{
  "dataset": "simulated fluorescence microscopy of cells",
  "image_size": 48,
  "horizontal_flip": true,
  "norm": "layernorm",
  "experts_per_token": 2,
  "beta2": 0.999,
  "grad_clip": 3.0,
  "batch_size": 128,
  "decay_fraction": 0.4,
  "weight_decay": 0.1
}
Rows from block 8 of a small masked image model, named by matrix and row number. Rows with one number within an expert belong to one neuron, the router's apart. Each number is 200 + 40 x the weight over its row's rms, rounded and kept within 0 to 999. All counts start at 0. After the name is the row's rms in percent of the matrix's.
After each expert's rows are labels from the 100 images, of 14976, where the router gives the expert most weight on average: "strongest on" is what is common among them. Only what is clearly more common there than usual is listed. The data: simulated fluorescence microscopy of cells.
# router: router (model.blocks.8.mlp.router.weight, 8x256), inputs 0-85
# up: expert up (model.blocks.8.mlp.up, 8x512x256), inputs 0-85
# down: expert down (model.blocks.8.mlp.down, 8x256x512, transposed), outputs 0-85

# expert 3
router.3,106,256,183,203,159,165,143,131,167,204,181,199,173,275,191,163,241,87,171,158,98,179,228,172,222,211,194,186,249,237,226,186,230,209,217,185,216,176,200,156,196,213,296,228,194,174,136,225,171,250,194,208,156,206,134,210,194,211,224,178,181,184,235,188,130,213,162,220,181,157,152,240,181,192,250,235,108,237,138,197,229,209,217,234,192,201,239
up.0,111,245,236,207,194,164,197,137,170,264,265,205,159,158,215,147,189,180,184,235,180,130,212,213,248,221,173,109,241,225,226,244,125,242,232,243,198,165,128,195,191,235,245,210,214,233,259,177,177,206,222,224,169,228,189,213,204,171,267,170,162,242,200,203,150,184,166,149,184,201,215,209,241,211,202,179,263,187,124,272,148,176,248,133,260,222,210
down.0,116,208,146,282,225,212,170,202,213,203,183,144,169,180,145,190,222,151,172,162,175,95,232,213,217,229,222,187,252,219,180,232,181,118,201,222,149,131,259,199,179,272,146,162,192,132,211,225,195,247,142,208,168,280,208,177,204,185,248,236,170,193,156,213,235,315,197,128,202,169,192,183,137,237,234,206,159,221,105,220,256,197,260,241,238,225,186
strongest on: red stain; crowded; cells: ten or more; ring around the nucleus

# expert 0
router.0,099,196,217,203,192,175,149,214,158,183,223,207,229,187,192,208,227,189,215,160,224,278,193,156,256,134,144,195,225,217,180,182,193,176,189,190,205,177,186,137,231,164,122,191,207,143,285,91,222,194,158,198,199,215,156,176,215,196,216,208,222,186,183,204,293,163,223,196,215,147,162,195,267,268,222,159,189,150,162,199,194,167,164,235,223,185,153
up.0,091,124,270,163,208,278,212,250,208,190,194,153,253,184,189,164,170,205,186,236,216,195,188,224,203,216,259,217,254,242,207,222,309,214,198,152,209,217,203,202,176,176,233,221,226,276,104,208,201,279,128,191,231,246,242,179,246,210,220,188,149,201,216,203,125,219,198,161,238,183,218,199,193,208,151,191,196,210,248,200,244,177,229,126,84,170,188
down.0,064,226,144,217,145,151,213,238,194,195,192,163,174,180,138,179,191,180,200,341,166,152,173,217,150,198,239,212,226,203,167,196,265,220,224,156,166,166,203,145,166,195,233,155,197,231,223,207,233,236,167,176,159,214,298,242,196,177,172,180,191,214,201,194,213,167,234,193,192,182,224,195,214,216,188,180,134,185,188,199,156,229,197,182,281,260,225
strongest on: cyan stain; vacuoles

# expert 1
router.1,103,207,163,231,290,194,212,224,213,203,213,174,135,176,178,201,219,247,200,219,267,168,175,129,139,150,205,240,187,143,221,209,285,251,198,197,178,196,143,240,152,100,140,194,212,188,278,224,200,147,149,205,254,201,187,176,270,198,165,212,190,187,275,216,163,136,178,269,208,212,241,206,168,120,42,162,147,212,198,223,187,154,204,286,73,218,158
up.0,103,192,217,131,210,228,147,156,159,294,182,229,154,219,155,171,201,229,197,188,260,184,170,211,295,199,215,161,232,254,186,176,223,197,226,224,196,156,133,201,125,224,163,242,178,201,164,236,219,219,166,254,155,206,228,118,204,185,265,173,205,223,157,205,208,303,146,121,104,229,165,226,199,190,155,153,216,167,259,224,157,188,172,207,204,242,264
down.0,108,126,221,199,187,313,174,128,191,157,258,186,232,184,169,167,269,210,204,98,162,293,242,160,151,177,230,212,188,211,212,171,196,265,184,173,172,154,253,180,190,211,244,174,161,246,246,136,250,253,212,213,195,214,235,160,247,159,203,211,213,193,163,213,204,237,197,140,196,192,199,261,173,210,214,181,242,215,179,208,222,185,235,207,266,172,182
strongest on: long thin cells; red stain

# expert 6
router.6,076,195,250,196,184,248,152,220,250,264,236,209,141,294,235,199,221,251,197,133,190,149,187,155,213,182,161,211,161,184,206,178,140,174,198,185,222,196,154,178,267,223,272,218,218,208,201,182,208,277,131,259,108,259,143,217,224,209,191,170,153,212,183,209,221,134,193,210,200,158,211,210,209,233,279,193,161,162,200,163,214,194,254,227,211,211,213
up.0,101,204,226,196,146,235,183,167,165,244,144,223,193,145,193,194,231,168,197,208,196,262,209,124,225,169,203,182,224,196,239,203,249,179,212,223,245,189,140,149,196,195,129,213,140,262,107,156,166,269,290,196,168,143,195,192,237,205,198,197,141,204,216,184,153,235,181,171,191,168,183,210,181,196,195,214,243,236,167,194,309,170,251,175,216,159,232
down.0,111,224,235,171,276,191,179,232,198,226,256,270,228,200,186,184,165,210,237,284,282,191,212,199,221,200,213,194,243,237,264,228,232,142,163,249,298,199,213,199,133,242,173,326,223,140,241,122,184,184,241,186,217,205,223,235,179,157,171,165,272,142,182,177,165,206,134,162,188,199,240,206,210,100,163,128,197,186,192,196,188,131,224,169,106,213,217
strongest on: long thin cells; crowded; cells: ten or more; out of focus

# expert 4
router.4,117,221,171,233,214,196,316,257,97,206,228,200,256,184,204,228,203,209,209,211,219,229,181,229,211,207,243,192,169,215,193,220,200,242,200,215,193,234,163,275,240,258,238,147,185,174,141,196,174,231,251,220,180,200,188,197,183,204,189,168,210,236,169,211,204,163,196,204,198,250,201,168,222,210,227,274,231,190,247,220,223,161,205,244,237,150,204
up.0,094,253,236,174,207,186,152,184,266,175,188,195,198,170,274,119,143,212,183,213,262,242,234,291,166,187,226,264,188,122,134,172,190,241,217,166,202,168,232,227,137,203,103,211,137,190,147,236,178,229,237,143,183,168,257,192,210,146,164,143,131,195,176,252,221,190,194,124,165,223,157,161,182,186,217,224,216,224,220,196,227,194,124,268,208,157,252
down.0,122,233,238,204,210,216,140,220,198,204,210,126,154,250,284,204,272,149,202,187,145,219,170,248,190,224,155,196,177,291,235,259,174,172,179,156,283,218,149,140,195,209,191,254,249,162,171,110,137,188,232,241,246,277,192,131,63,170,181,245,170,214,201,190,237,166,175,182,217,296,214,189,230,196,200,153,214,184,186,161,232,201,160,188,231,205,184
strongest on: long thin cells; dim; cells: six to nine

# expert 5
router.5,085,219,208,140,178,164,164,238,229,185,229,196,191,252,220,181,162,215,205,146,258,147,206,166,254,216,215,213,239,235,252,215,227,210,216,153,221,223,203,187,198,253,266,224,219,255,128,176,231,166,230,227,219,215,233,232,262,199,207,191,126,201,195,200,137,231,181,191,229,133,195,213,176,256,266,223,164,236,205,193,183,239,220,128,154,230,210
up.0,128,204,193,175,177,210,199,205,188,343,215,250,150,266,82,192,201,216,187,183,200,142,224,217,186,255,231,199,186,264,201,204,193,164,228,236,202,200,27,166,217,239,215,219,210,219,187,233,225,186,211,254,210,197,204,193,226,209,239,147,227,191,233,206,179,213,172,160,161,239,171,203,188,221,204,210,204,169,136,154,207,212,212,108,171,201,158
down.0,149,202,224,228,247,349,206,163,259,180,208,219,210,183,121,150,197,163,205,218,251,234,181,238,170,165,226,163,200,179,209,168,208,220,219,221,256,187,253,190,118,188,186,219,205,241,193,219,201,256,196,170,152,172,232,77,169,139,203,167,151,205,195,149,196,294,147,199,154,211,144,199,201,218,197,206,215,211,168,149,176,216,258,222,205,179,197
strongest on: long thin cells; crowded; cells: ten or more; out of focus

# expert 7
router.7,095,205,183,153,214,167,182,132,244,175,154,208,266,208,164,241,203,156,218,220,186,243,234,229,199,245,186,203,184,172,134,183,99,159,207,227,195,195,220,209,207,163,135,193,210,191,159,212,169,190,248,191,216,173,222,230,129,214,200,210,237,165,187,200,292,263,235,151,191,238,218,196,201,229,254,194,265,236,232,195,152,176,194,206,243,171,218
up.0,113,219,241,156,226,205,225,175,216,181,176,229,163,194,229,217,196,191,100,156,234,202,185,212,231,245,204,264,203,202,193,219,199,173,217,181,210,212,163,216,188,189,141,212,206,237,213,190,191,203,281,231,243,255,213,240,218,150,328,215,209,226,213,146,208,188,109,154,172,241,244,268,211,205,174,202,261,188,226,252,270,237,102,226,191,263,153
down.0,139,179,146,52,282,232,195,134,207,219,234,195,255,183,172,201,204,208,193,216,170,217,210,236,203,178,174,203,212,279,197,213,180,129,185,196,304,291,147,233,207,181,231,270,254,252,191,173,178,221,274,178,200,206,208,225,183,247,269,180,209,221,195,197,232,143,143,211,219,232,223,130,217,149,241,189,218,228,203,190,233,174,214,200,234,205,251
strongest on: few cells; cells: one or two; long thin cells

# expert 2
router.2,113,191,204,185,181,247,156,211,245,185,199,248,175,195,181,160,189,244,211,259,166,195,191,283,170,220,188,191,200,231,206,213,200,186,195,191,201,211,252,182,140,238,194,226,194,254,164,273,224,199,195,198,207,169,271,189,158,239,237,231,226,226,210,179,119,257,230,142,195,195,249,164,174,127,208,189,264,185,205,198,210,259,184,93,213,253,243
up.0,088,229,202,129,185,151,178,264,173,168,299,237,275,240,189,167,210,265,192,249,278,178,202,175,266,163,234,208,191,178,251,215,235,159,177,77,200,170,191,122,156,145,183,186,282,129,134,195,177,200,236,162,245,165,207,126,239,216,164,127,167,133,168,152,167,222,174,220,211,210,223,208,193,231,297,253,165,146,133,182,179,284,227,196,137,207,187
down.0,073,164,158,284,193,151,141,197,252,275,224,211,188,260,237,152,179,184,166,193,103,121,225,140,192,222,192,162,225,171,189,206,231,150,143,186,254,199,244,219,116,225,205,238,229,223,206,239,166,206,207,236,213,203,142,116,207,137,220,179,194,234,220,241,262,131,168,254,179,171,235,197,200,136,286,205,133,230,244,205,159,198,199,184,225,226,241
strongest on: dim; cyan stain; membrane rim; look: bright spots